config.toml
num_classes = 12
optimizer = "soap"
beta2 = 0.99
eps = 1e-08
Rows from block 2 of a small image classifier, named by matrix and row number. Rows with one number belong to one neuron. Each number is 500 + 25 x the weight over its row's rms, rounded and kept within 0 to 999. All counts start at 0. Numbers have three digits each.
After each neuron's rows are labels from the 100 images, of 14848, where the neuron reaches its highest value: "strongest on" is what is common among them. Only what is clearly more common there than usual is listed. The data: small renderings of single solids in any pose. In brackets: how many of the 100.
# fc1: MLP up (model.blocks.2.mlp.fc1.weight, 512x128), inputs 0-127
# fc2: MLP down (model.blocks.2.mlp.fc2.weight, 128x512, transposed), outputs 0-127

fc1.18:507465512508505444487485502484507541479481501506482531473510527513493500509496510492478526483509477528491522487482484542497514522418473455526522531464510515488524473509529500488464531539469493491467490476487553519490492477482543475544537512466458515502513488492547491518541493554512532484509522472553489522532477435501467488499503488469481524498481471516479506506506482496477517486479
fc2.18:525506517479498532565466463508522492516523479509552529461492504506492475475482482492532497444458530523563491454476537514533504511520520520513496509506506487484512493463493549495551498471505484483520462476478499495505502525518487534486445471538476519485571499488499498490500515547480475497489463480536536502511491512485541492490498487516494478498497510504492449476506524506530470495480
strongest on: teal (91)

fc1.347:531511486502458492487535443503473503496441500507521484517452470470481491485520489520505488480471516484477499462503544540486465535471473515476519519493493545509526512538516485491482514476503516498499511455497525535481514490509529484529542501439508482492470538502498514491522538466543510559475528544483495486532517516508479484545499506489488547476505498527488482537460481542516489495502
fc2.347:492493507482491498504487514458491462500526565461524450504549473505487471543491518497516499494521498496517541474478468485482544517518534492493456489468467497525518528486498487494485502497497507528495481506520494506465478533462479482480532460454498485521525531486456490465512530534545508506511549496480520462490462473514515515441472485529495472500519500471490486431503481502501497537494
strongest on: green (47); blue (32)

fc1.10:494475487521509482441506535488471434469502498523510474487473490499497501480509519452469532488494518533494475499499476503525503486523528500456502515501490470500464506515550490542533498494472535513460530532475505503481507483460459477489531487489505491512478509488482430445517514527499542502503497497497513512508515516475516489511507510522524482535551499495456564498548490527494466514452
fc2.10:497502483497458512526505484530471532484455462520473478506461511488481535544483446534524478471523474479513525531464557514497487505527476440537480504487528509509489492456478513501531493511495466482491466463492496457506498526492485461500482502470469477470487524563512509531499491504520495480485454529514466488528508492498481468510478483510481492523524523494521486521463484514534520501560
strongest on: teal (32)

fc1.411:521498501554547499498495535512497464511512494473427519481496500478496519508461507499519540509522510518485511531489478493520537513525468458492510472512560509549493515528511452514461489499491515478478487544521519491467532515486495541480484469508464511535513481498479522553514502500545509492488474475545523505513514489470450504483497510526525482505528520499450509536529472488491535501540
fc2.411:503484462530507512532565462467540479497512509457501490506527489535484536523502508463466452472495497472495505474491493510486484549459505492512479507491460482472504474515489522447513484500520537518492467465495510496505470497525494494499492520478523473462479489489518493431496507483524489445522477516446447494489463462500512461489497496483490468463508542477517509488474468497476499478470
strongest on: grey (40); white (25)

fc1.259:473523474487563499495504516478495493486467513475500532478560492502491490464468468518483545498483502482467515504493448517484465458486470546562524481511512509484495482477506473487491512483474526518536520507519515495529494477472524460529529493493493533483548507506540507520477490525490526523480503478550463486522491499456488481538488522503513526441519468481486496482525494501501477455546
fc2.259:539482479509543517485485464514472544507448505512530527532520501464532437482510570473529533479445490514508501473480567463473485502471520493484514477492521512469496484515468481507518556497476484500522465482507538471509523502517479498495503467529488500499465477517511492496500487466495499472501480504527513507515537491509514502486496474532458460538533517503481493512469542493512483510464
strongest on: teal (68)

fc1.224:502449438530507493505557502502524482477507547527464497503520520488534499531486523494463495512504541526503529523486477466499478470480492478526499494479528504534482500520496463490495533530452510497480540531454476490526500479503473456530471517513477502513512557490492489517509531484489537528484471505488509477457533552473516532531477481513486552509479482493502489534529497502512548526496
fc2.224:464524530495537485527475461566501514593499515463529507509526474513472534500467487503520524508552480503474524509494456514496496510506501496495545505515516503481525497500504467511495514492510521480507500511534490507523460517518491547539482487514490475522499472499448517495503493484525501480502529491501518521458539477485506497464516525476472473529481519558513530448487510483486497551463
strongest on: yellow (44)

fc1.470:523504483518491522514523506516485499536456460511562526520543439499517497497515468492477525545512502509529481494506461475540526514468496470490490507515520484513502454501526485486557508508520479497455503474531492496489487478506497510470486515517524498482542528469508449522511498469488463491497535507462519491499546491477499481538476525517462464480510460461551517542516513513503546516488
fc2.470:468485526505533507467523519506491499477489541535466537523495491472434493472510508492511502493489533492532570505482512517466494508525463467486526466485499539515441489489468501517523490538503499530481511505504510506516506497505466475499517521488488547527536515516459522469520512447536498484487504527476485442572505491529496512484503492512505503457506520523530542507467544504503499484515
strongest on: yellow (56)

fc1.31:526444486523524506515495502511503453502434486542543519485509553487483488465492488551501515530496524519526475522500535508536548505470516465504505485495513510490474501465477478481479513458454494502471501500468530500504529537474488474497483492492497443499464489482547501519523501484483497467491481476540480524503512476498554525500448520487499478465494508485451513489464534505508505484537
fc2.31:481475493470467446501502498441493520472541489508466511477498496472496498515489489475488487492499468474516518516483559498481516505488520493526498495498499508477537506521524503513488567541506469483501512518493485496489428477525499499519511453473549482528509484504469464453436527507489475479521500534496541476514503531484473488501515476497503447459517540535483526511517484516512549515504
strongest on: teal (27)

fc1.205:523498499496452489465476459506503521551479474495457522484520502504492515473485521517480537479557460507505486529486451448503516472496468479511493491478504490492505459491545496566460448512501487480500507493465561467493496484496483465473500459515493486513511483536490530489513481460502548479557494481509484519489487488495502496504486517528498504535459508532475525455516520512526477505491
fc2.205:512475461503538483508497474518508447462498496512520466516477475488506501501463536481488461515449526478477510503522516493511459498499525528484462501453451495475488478475485508503518491535529509500492461531508492507547459496470502491515510542496500481489479510507500514483518452504460477496468473527474492476534477455533457535504516459512500486534509495492531459543480452491481547488460
strongest on: yellow (27)

fc1.69:540496483507504513507494477511469468567453476477484501473532489505509488495491509513462536412496481490460494517496486513492498503491503511500479438483542492488524506527496498486467519506533526470495538469479494479506470536530473440487509478499498504478531515536529510507538494481503496482515503515484538515575509514473486467495470537508459529515528507500523488493464463505498468512517
fc2.69:491515497480472512527448492466512516486511529502489507476452496469490499531515480485466493503530478497525501467464456481474490488518548490486487542518501474501534503452495474492487497444466528502516515515509478507532496547442568546525501470498535520473522523462470498475517519523507539516447484535451495527510475511506497546490501504487479488483507490508474495487522488448506524491501
strongest on: blue (51)

fc1.440:490485498531502497539520495507509490473501470456548474480550571476529524477508493508523550545498532461470536488495499499498515479484474471529486502477544498502492498519522489544561505528500452476495499490531521550504480493537505467481508525510497525510519478503470531521468483527476535527500477474503464506519533516499466494515510520485545535466496506523498483489516523459523477471483
fc2.440:488543469476515501537449471490503464495544488510500503468501474490522504510520543495476488468496450497515533511513545471483557483521457468499485556502491520499461507487470531505496501531471482485534522494484494530489514497478512531494480478548510474518530516500485514479533509535489498474449518444515495479455497544483506491461513501481488516545502521484513523474542499551526496503523
strongest on: white (31)

fc1.11:503474500473449507499530498493506529463476463493499485493490545488535574520481486515509580504476511534530541518491499468525503479510481526506490520500507509511543494516496517507534492473524502481497466495490558496545503495520518518442478531507466472531529537492492506491506471524487514478518471509506485497474476455485501450538494522518488485511485516506511513460493491517537499503431
fc2.11:509491472495538524534519511537491483513495542511500564498517475490505571507503508486521490524580478513531472558542488449520549504498522514459517496498477512508506462495492508505486504481504515510479518451515480488512524501540506507518471494500510525481513532498525499470498477565524502507499484512490511529524494519479499545488542492546511483496454470510493521475546489504507521483535
strongest on: blue (96); checkered (26)

fc1.191:493498470476506520495511557534508506480541481506500536538473484502515520525516485540472531521514480487526518539522487525536534501467515449491483537477520457517509528524550490487554499509498481529508505511465501474528494495529511539534460487455508476463479525511494523474481525522477484441501495544515543510497523495527485502462499515501492473464540497494467473505458499494456501500524
fc2.191:466501538490494466491498473468453473455510507504487500478465526490519492438491530477480508526537505552496547544481515497515483467490510497505517472524452488436496492484475511462476523492483517509487513519527502458506485508486508470484492487512469458532479488534534501520541504494544512507564490501480508483527523484457476532507460518497497475488481498500512501518564498493497468465498
strongest on: black (39); blue (33)

fc1.296:539482519505520509523499463471506494534450460517494481491509493489511457473443536505506522517481518524470494470500480480479519475551490513518517530517501519479487488532506486501493541533531514487546515503491477498492502482457540458500504512454531490455560474489525543550463494490457505467472486515522505496513486547475498457537486517511534513480489469481459481497475501487495515522492
fc2.296:526534500526517454503520501487479469484484528480489553478517505533473527490508512485520503477487473496485488518463507540456463491465466484516539449506518480495465511478522572511490470539500471534540490491527522481499469498525496543492475473533501513492423485512505482479503448509497465483479486486514464490498528508494505522467518467489492499503499544512512485558516478500461519494503
strongest on: teal (99)

fc1.485:523528504487488487522572485437540488481498497530508523500498518491486472494520474480508523521466516514506487484488511476454539483466511482544469487555477516484490474493520518504457485510493472483489462491537523473480499495450491493497500484508472468530489495480500506530468509507488508554491484555543476510470516532544478580539501508519530477482527534490508498488477520511502485499502
fc2.485:505517444488473499466470519526513469471489495447486475509497491512520473440536472529522512488529515510491511521522491518455516493499545491502486487530488487528466483487529496449517505460491481452477523485510488504533506512514530523453512504567483515466502504513481502526460520461496480474446486538483506511502484511503440444505471506509488515527457488513502470493502505501470498489461
strongest on: green (46)

fc1.214:515461499480451513489531460533518505496526452509516478502512523441489519508498469490470507499491460527517501495499486468499503460560487546445499543475493502486491543502511464524493505511521489501432507526519470526502474509485517474474446523510490510533481565470489492505509528485501457474478498481517535506528531509508510543538505493485484555494510495506477512495514533495494495468495
fc2.214:443497507517482492507509515460526527518526535494489468460496461477514508468494467444539546496481524512475498497476494531500498503494526496485442465482552485477511480538493480488463488454512479467525511506517505488444478491497503505532503479494433496453506459516487487485486479487504503557468524494464481494460461526511474470503488464509532471488504522486496493485463496510512489497469
strongest on: teal (51)

fc1.158:511486489465476451476462500471513476436519495516456542519462541519519536504484532535510492548501535509493453481488482484543504492508481520534461447496557481493460517480548468502530478507454501479518514541498532486493510505470547488497499464521469480531505518498512487494455492525478535485494493488515505482533521498485492507502493499531497511493511504471461520486456515510484503489481
fc2.158:496533507531453519514530484502488498501499496458502480456476493492480502488524480539494538488474496506468526502506526485492464471503510431454461489465486520486472469483492471482500489532506486435467532481465507493485506507505460484547489485500536468470495487536508466484481511478512464469501484504469453483557461495486515505483471482481483459505472528512551486519517498498453476520502
strongest on: green (75)

fc1.392:479481508493481546486535516560480510481507506476463512521486504528498474542575472493505530504453474485505504494496449511508502473441429531507479482527506511513494513480485502491495483486486511503530508492473487510492520513490495490470464517493518488484475538529506535538467514489499545484473486495464498513471493490537539479530529478480538478566473509503519473510484514497459497457490
fc2.392:526489456526514514517497547469501524514480480543532493457506517525528507487498514471503475538542504516503496552496519497570471450452501509507498470483513532518500532490527503508532493510462499508516488468537525489488483525504485505531516439519529454498493478464487464484522512503476473520495498517502500454527532499533528527533500517474456528467526507479459516477533495537498492492505
strongest on: green (31); black (26)

fc1.420:486526474515532488527544536529506491481486512495514511500481548516500505513512504469483514480463515536504483510481542491498526472515511475454463524510522452463451455516488524529527471471547522514511478510528503494474521478510494481459476500494522452528520511494564486507503511497495470525460529495556515503514512523513475517469521533531443519482491502477532540514529477513468478491478
fc2.420:517506535517501519496491534510496563493501498501495480530503527526577490512478458508525504529507475509481525475521500532504508506505488549465490446488503554524518492493526511476510485498467490484474470481517518498557420446490515488534506525478496529487513499524499483500511474446532522483507501504482522453479463499491482471487513480533524504521486497541502493489528495513506541450498
strongest on: brown (29); orange (25)

fc1.315:504547518477493473519556529479491470550472546509482526571510513514477509491496471478504504488524484578472452511520493419526491424493510483439518512517502498469494485498448490504511474501475499506498496496493485502505489509548479473495513543509520486482503507517497543502514515482503492516500500553505512504509503484478508492496525476510542523484490517491512520488470522526481507480514
fc2.315:487476492498492521516502501495476519554528547525519464499499517485493533500494531475501515512461535444525518507488479504529508538513478513511515477471520542520513533475507521554523465541430470459506535508518524456522478544462519521538493485479457502520498491485519484495483482500488512519533487506489514477457484502533527527479534491493481539530464513539493495525528520516491527532483
strongest on: brown (34)

fc1.288:528519484518521461514499472515538470524537483468475524487542534487486506486519553506499518495490535485530525491528480472542509484543510504530537515530466534540519482512507521529496517468508463458531513487485510504511509482516511540495528509493481506477509508500493504501526466548499499482504487464462502483473506517511455469478504536497475527477476524534481500503567505507586490533518
fc2.288:505497510455531487514538512508516502486518500479516519534499460511472510512537536465515479505459502528505479482525492525514513518481460569495520514467487513492552530471489517472495501515527475518517486511558512474524497489505480523525489481477482485554520455492522511479497477514509496542513524538516465498499441499551525510474516540486472455545475494509495497497481518478465500538449
strongest on: blue (61)

fc1.381:489516501454451512551484486496525481515481455478496498493512495527553515466552459489487485481500499503493519515468527496484486503504466479510497521487478533540533537529441513485551504487466494512525484500458515528473555470486488478511535524482510527523523510515521518508488474465493501482476531509483478517516569465502484524489531518563491487508514516524462471517528504494494479517488
fc2.381:493446498570520469487517517475501496537518513518494511522472519487469507480467558497537511483523514493453528470527512482478508495483519512501526494477527502478509473493510501532435493519494514557491489517511510503503505524510498473485508477539490472468528522486516513464531510539460523561502497482476534501488497514507503455472486452478502519480515454458536508491496468529524540473516
strongest on: white (51)

fc1.132:463542475512459471545531522477487528493501546486473454506491504466463472490539497483510575495487494486505514488487477514500507521437492500503479486525474496505481481533504506526486511481449489517488477487524487512488487452517474488503492490486438473495488542544493482514515524498477489528461459540480514522461556514533485506544493482459488515474539520515495484490501514505492524501480
fc2.132:554485517483485509476510527510511442521494533457476505514530504543480489482517535508472511495519507531507459525490487488513479526474510503519484478532523466501508522444552550515514495451465540494493520537479487515504480515519532500464508486496528488488499514471505533529529482526511449497511534494534502464537502480524546490531538472507465505504528500485512505525506525503431489514473
strongest on: white (34); grey (27)

fc1.338:463470494485490492512501524532481461476485528505469526503496522427482525496484529483495512500494468462501512472534491517502480509491499480498547533551520523493508498504480531443534503475482464536479516542502533504462499511458467494502493462468530533504503486529441535472512504481516527496509500509488483462518466487461522511490535493447486461503500491505480556494534513505473509523535
fc2.338:544516480548481529547495489491522527491473443465486484520522506488482506521499498469503490481488483504476442483520440474505471520502505526500483499464552488501497504519515482488480460467526515558471459486477491511528461488500499458491530516489472499524533491444516486508502479538504498506479510442496492546507502496523481462470527481476459526503502545465487497522461482491499494481484
strongest on: grey (41); black (25)

fc1.461:539497495495496556511473480480527511482508478520527504486493497531483542493508480522549508495496513539522506507512526458478514446440478491457500495499543471482539543527547465521561488528503487495504504521470494545506457516485479500508472466469522506513492539490476454496486542529502503476490531531479489475501526509482490451515523499503502499472527484503501514539445490479494525507525
fc2.461:463457508483528483490500497442441479514518521512516526543520527487516501512490510503494490494446496507482527497473507503511486471529494489536502515519441463496448509510482524477493503509501472501560507518518479472461458528516507493530509519506505506474538529545487486539530478486482527524502504558520468506495544502536485535528495495482518511474476442485483501478526496467503554487496
strongest on: white (41); grey (27)

fc1.52:510517481496478492478569517497464519506498498481513508517444500472525491495506490482500497533537489504501478482501463483522522522492515546539505536517548482531545555480507473538474524479461530497492511501506512505513529465514516521487492536487493450499462546518458488508450524506494528495543496484472517533472515531554481474526528531515527488485484513475468491507524503507504554492475
fc2.52:477506554517506523500475531516502479483497479562465521508515519564486506490503496513490464529543485488505520520494531524533506486517489493486470496516488499481456453498483528524520498511570502507478485508468505531529495532499487504515495471505482528521516449524505499501544528486500557499451537517540469530521514482484491489539485516491432509502529492537477504513488552505518504473512
strongest on: blue (40)

fc1.204:499509496531524498523493491519491502536445468532446500530496455506503481545512490574518533537501487524517512525517503521504496524486516474480510478481454511423501521502494524528494491478482506494504480487530503517512492496509495477536499492533510471449517476503490494578517523521522517476507505506509480470507537527457479524507486490511500510500450541498482524517524550449512520478508
fc2.204:449532489456473497515486502507505496471538517498548480499536517489505523493495496478498516497479510472481491489485503466536527567530500502509462479507525438535513516524483564482450487534509491526475502563490516494470507481456457535497511497527502526555471491466486517477465470508493468495478479514507538528474493503510504480474530493485449506491526488522511483482490463517506488477506
strongest on: orange (43)

fc1.54:494481506493460506488490515533545519444461504505503498499507476510520563498491505536504491481491520454511557501499519495485502472493468523518463512558490521455493449535460496544505487519447500516505469505496511480471487497489477491468522517520524498463444523489490526510511469479514468479463486495519515527512509517464457498488475481450490495479545507431488517492500498517482507478498
fc2.54:488476433540502484473508490505481498534503484481502494526468504526503450519560521501503500537542477523494450494471477523502514483530510540470541538489502474485514526497547505494523465476519520480480498491497520532517498541480521483507520431553511523524495471486508468515484507492497528489550486499493512513503509480514513501492540462504555477534522527517516475514489492539504518447500
strongest on: black (41)

fc1.21:544524522465457478490508460479474509522491462533557501494505469507517534489495481496488517494488473508452488493513525473529514481529492553488550512529511518479503501525515507494534506504486516535501475489469482479495482515474493540514479497475504527498506504492465458513526487524523530458511530527487461458503446493522440517534505493569479497491441475520520484519487520482534512480505
fc2.21:515481489520480468519488484512518492502480539467499489500490492561475518505493481530523487467534486487521463472473523461491519517522508519480453504467494484497461525475525505525483492532553511500466500506490481479500454508515532468509515512496538518495501459531477532503456487497535468571546542504537560512458509500469530514515511500444503509507537494489522498515500460520499518526508
strongest on: grey (36)

fc1.226:536465531538492515514529480511530467492438542490473499531512518551530490485509485469506516445492520483489512521489513498481547493484487516502516515485477573495521566518484513516467508522533494525491508480519479480481459491480519520480551485470483487483464524535502515502524533440484477535469509470496535528536526479488494537503478517519504490491501497519524504505492530526485466497492
fc2.226:463531478515521478502512504549453498487541533474520450472466497501502512521528497517505492517515456517490506481464501547512480521485537531535491534517517458509512506492512497454539485472506526524513474479566505521477482496527524462485461479477534561492521516485479458494491508517522541509484558512501491491523506501481501500540531542520490515478491520476514511465475546496515516503483
strongest on: green (44)

fc1.464:505493554525478473496453493502470493493502488532478508502500494428492516497476499479475513451518492467535478508523526516486502507467493469509484514477500542559442465462497524478479530530510496486531484459472501512458503441499522522465495511476530500515512497457522463503487487509517469516469481527482474508476507567486488488498559498511483515485507468474497490496464468502515532514500
fc2.464:504477523506531484480509487504501516489485517493490508469447520523471528506557521515487522517493537500505475523487531513514512483508490481464504526511542508466457493483489526521542458455483538465498505546492505468493516491542502502511488446513449510519500500539528569503515548507489522492520485497544540548522510540468522537502516505495534500531508498498505506495530509459513463539478
strongest on: grey (57)

fc1.113:513507526528480496516516513496495477491520500519492479508461512495507513476483526538507532527511462470472510477522558517467495480513456495505495540527528459466491479545461478543509489528484487528508492524508526511535558449484488473470487518462475532498509483536471453519470530521507464506496508446543467502491488505535510481492534477474483532469498528507508461497490532491461499526473
fc2.113:463480473490516531494495501476490505483514501513491480479510519469452529516519485498534521497492453529506554509515498474516546486471512529475496474475458494509497513477521537518466519471462489505533523510489500517468516512497512571512486477512453466510485554458470538485475476570496504516496500485460504540535521512458531482478490527502501502478481524539479511506495458517539471501498
strongest on: blue (63)

fc1.17:475532502550452456523515507520481510541479498484479526512520519524537542489523501511492520476463462511519470528482509460508499501459480542571513471521487490488504521468497464508518485493477475457496476485507465486532512534487496482463525503525494502495519502484461551489478542492460530477494493468463476485562508494532488475501514531535487517500472499502447484499482481470513507494489
fc2.17:484524453507491530492498513453468461499503506536470510496502529520476480536494530526514473513464514540468510486536527512465518512484505476453472516468512496473511502502493540496505489472510523528468481470512515531499468495497536482516492453473490499492473503524457534498486498520478490497519471554484499505507498524539513555472495492515485452508533500495484475499566530483498555466439
strongest on: green (33)

fc1.322:483504486497467506507550515514469484505502507441476454463480509522528500473485510482529487515501510458452466541517483460544546512506501449499519500516476481490507487494485492490505524477446484496471491477474533463504500541522501490506530524523498518468492507489493473459453532514537532510492503491512463451525552488510523528480508452501482498511456470508521492492512510513483511529557
fc2.322:512475502511516540514443478505518494524513478490516555508468525471462461505481492482468516481468519514513505460502497501513446501472553507530503481476442518500490524460513498467487524462479490474502502516504477505466493462505491497449524516500486485504498516503472509517520507527463476475522459470467541486482535450485475436469471502483510508493478525541495477505464535469511507504476
strongest on: red (40)

fc1.278:516490493455495521481552483471510481505502532511526497497452516463467528505494499522475500491505492490496482527473459488513512539534491477508480492532513454469481523492478474509449482474540455478521501508522475523441471502541500486524518523526459475485481527549516507551526527482504524447501500516507490506488450490451492524478514496482449550484503478528509485511486526524479511494521
fc2.278:530518460469511477486450501482486478507489445490518522437464492518484490488447467503500476513501472502498526492508499477504506492495492496519499508467507520503508462489497476528519532490479531454528457477530523469527465494496507479496472472465529430489474484504482550469460471510520461533510486483469485481507487481472499457486535462477488469502460550491493524515507483492511485536472
strongest on: blue (47); teal (29)

fc1.98:544493489505534490492431479500473541486485518475513492488522493484443512502507481497562471484492487501488518485505476483530511487493473506495496546536503464546483509529507519567511496487485468543477491518532498471512467506511508526502527527461492496484502516484504480547500467478511462439497509531508511555476517522512490520512534545476508493445497478527516489509488504526554509486495
fc2.98:488474493517497464481499517478501465531467501565481475487518502541455534464506511540504535496471469484522513502474555515513486485503465561498487469505474537484498509468494520488517483519515516468529523493508498504487548547543462458506489469472484542507535519490463523492491476530482536529479562490506496493530487514495509478538512492476494507514504466482474456496490536523505497521502
strongest on: teal (43)

fc1.483:454482486525535457473459484522515472559522506474469520498513528473486509547536529502515490501475510513517527485510506526527468505483526482525535547498474534549550458463500522480493508506484489470489494489506514488485529516479545459479501525486480496502469514480484457509513444521510526490470477488539476520497528457501498494517491506482498538489503471516516562496524489490463530481523
fc2.483:509530506472521482478497502546555460440493487493485518480481492537443484481480488501494496466510544512517519473467494488524540469534450499471524532498507494469469515506490463528507499512477526499538512482505487481519471498492488524500485482463500487520528482507466538503494488506522497555482462457519475495495487546495479536488478493497462482517502529529506459540460470498547451491506
strongest on: blue (42)

fc1.238:455487493494488500529499499503468514483496560491491458501483525471459528522495513525452523465459488514485480507526494541565467515501507494493481490470541480503494533517539449529525480480528497461489466532481489501491478481502451472489504504498469539498512527485524480530521476539457499500474491456490525500488489494487490502520557519547488485495511475495521547493535546507494469477501
fc2.238:512517459444488435479494515481535488511478503493482495518512505479498507487518520484496495527496476498530493487501544525489485475510463516522507519533553493498479476512507470531513496531492496517504511518476490535492541504486545463497492535513519521453466479466476466514499528487502537486465463505525540518444484479491475453518468470514496527504485448458549501462478480493464549503496
strongest on: yellow (89)

fc1.370:490523504490537501477485496545483459529487485505428506492511542501504436488532480508506512486505558493475487478496536509471503465478485475512473499518529523494515509508506474496472484519519527468503515518499486468475488521503509499518516525513487478494508470462506518499535469459470472543487489489463471509501442540490530541524489532501525503459500526468491506522486420474528505541489
fc2.370:482445504483483478449512458480489505471497498525514502490505513537459536545489503482529497508517454474479518471485517489504500536500509498442500504479513500516472486507488513448534499486470475464511456499508457541531526486490471504460512496492502500505491461474480483540511498477478514468540519494490495461488467494449492488452492482476457487499462547524496474439501517474500459493485
strongest on: brown (49); orange (31)

fc1.394:488521506522490468511516510517497481545479503501544473553501517497521482489466525535497516507439529486510506482482491459527467529506465525545505512471487528540507471498528508549496506489467517484515472492482454516501484501482542480544542491437502506475532445534484474499513470523525504516490498476491485540547538480449507491485507514489505518504482495468489529514479543480479507480468
fc2.394:499511479492530527509473466490519525494544501509482479490494554477498508521507484495536467483508515507547489491511485527481519469458538496438485498509483489443528533479519490504547490473547490493520562500528543502486538530518512501506477541508475535470487546532500511528469506524462507502524503490526487479497449541475501517522522481504484488501478533549488517460493467517515487519523
strongest on: green (25)

fc1.471:528510531481505520491524450491528475461467502458517528531542480529473532495515500524544459496481456523446476512516494499495520512493482483456493500549470512493489511499483513503509481555475499500518487542482481471502488478477525527482489491493449526514470532546521477517510531485538502456520536546487469478523529502487478516515521464546504532475495500507516535512474521507494495500545
fc2.471:467480501501482516457491507451507531512548551506518525481498492509490497487483532485520504498482500503510454494521527492534489461482512482502463532540488478541462530499488485529441504498505506453456546474568496501469480521480522508498487538491533474466502521540477507494494475554520498532502528478488539526493540493509510504550503508494502520525520484535457466471517478496510516503480
strongest on: grey (37); white (33)

fc1.93:533515518472493546510511480499455537510510501505486512478478490490462527525462472517458529509489498514497454499504504513481491518517510511459453522515504517501495505450533511532512502476509474512512495459528518458498502527472487554483485453499464497452533550508480487493513477441506478468458480493533552499528501489503513510533517555516479471468514489530462495476546517512509523494495
fc2.93:513488482478501498529544502503499544456512527473461471495521501527462501479515508520477526475509514456516507477453480516446525471499494515555489509502474516482482520527478494524528490514504483479494503492501497533485558500516502474472481511510446453532568487487495498484531464518525510532534485507457447507461516498487514476471496510489503504514507517475508513549488451487448474479505
strongest on: orange (85)

fc1.410:512505499519540463497473534465503507525538517527487481478487477523465545504518511538477500530518497501539486551517510483506449500480522486465495519496499507511503481546495520473540488475521490562528484528523479565487518507479514455500485515478521454478528508475515507521524502536500471506460494519517464530527526467522512439519514503533493481487509467499530523458472486506473496483533
fc2.410:482467524530542485491484502527517503507488540532510498524507525469510510514450481479487516522512498484485477531473484501512521479544497520554482494485485526539460532512501494476525547447442513462505470469528524455494457480495531484483475540508517505498487473510527532510509498470480520497493455511477501436527507491494512547479515534512511517496498520455512472512492502455495533507455
strongest on: brown (35)

fc1.55:484476526527464500486473509474466514492467502512513531462445468497511533509511542508510478489497504492465518495496499506487519501515497529489518487498494464525443471529497508473517494447498501503554496493506499494456476510549517509493508486460469492513489528559515502525525470504484481528476558469467516542468476508441461488510548494517514540490513474438510481481492478509483504500537
fc2.55:503492487541482518507547485522483493501530507493544489509521510511496461514495464514494512482493526462472519531482519507504552516528485529460485499554553522515476517477469471480494566496495498485481533512491516476500538543454462542507479487515503489526524476476522550491447521470472479473536519505528465568537514522531476474493518515506492489494501501488516506489510477510470524500479
strongest on: grey (51)

fc1.495:504467516476514454500512571506483520520519463535480518518496459505500521481538485501505518525528529485496513455499514510506561505517486516463509500453489505509541507496517505556557531535526514497538520515498531468484474484513533523473444486504534507463480490507495477488489492497464482490531486471531518491507511506466479544487504455541507535537509522514513474525464489517514466488503
fc2.495:499526475498509503487476477492469494457478515510533518500535500490515516526489454468474537492508497491511501507514487465462482527505479491467548553521566503525545491508486485489512469489541500462511480521524514493546517481496471502501514534528524461563471532462519493497502511537530526498447520529508529541501497448505490512503516490536489475538515548520480518486515482484526492468524
strongest on: white (65); grey (29)

fc1.337:545515479493507500459470495474520460507525460526517536488490494521471560482527457507505536518530465528498463490526512498467480522518497487549511502521445510487526522537553505542465478507502493498529464536479549501519469519482491490525525546517504521484473515509510501526552486521502455486511495510507512512441510522495453498515516496517506460476494528496474494482488493456522496486500
fc2.337:499504473522516509491532470501488501450521494496446433509512461481501473482496483449486514470528526466527495514521517488509495487502511553490480528533495509490510531469488498511484501488550418465439486480506465500505502464524506468504462483463518473500484507475464517521497500449508514480524524507519515480463474475501502522500515509504509518452481506511495507481506454492550506502456
strongest on: red (75)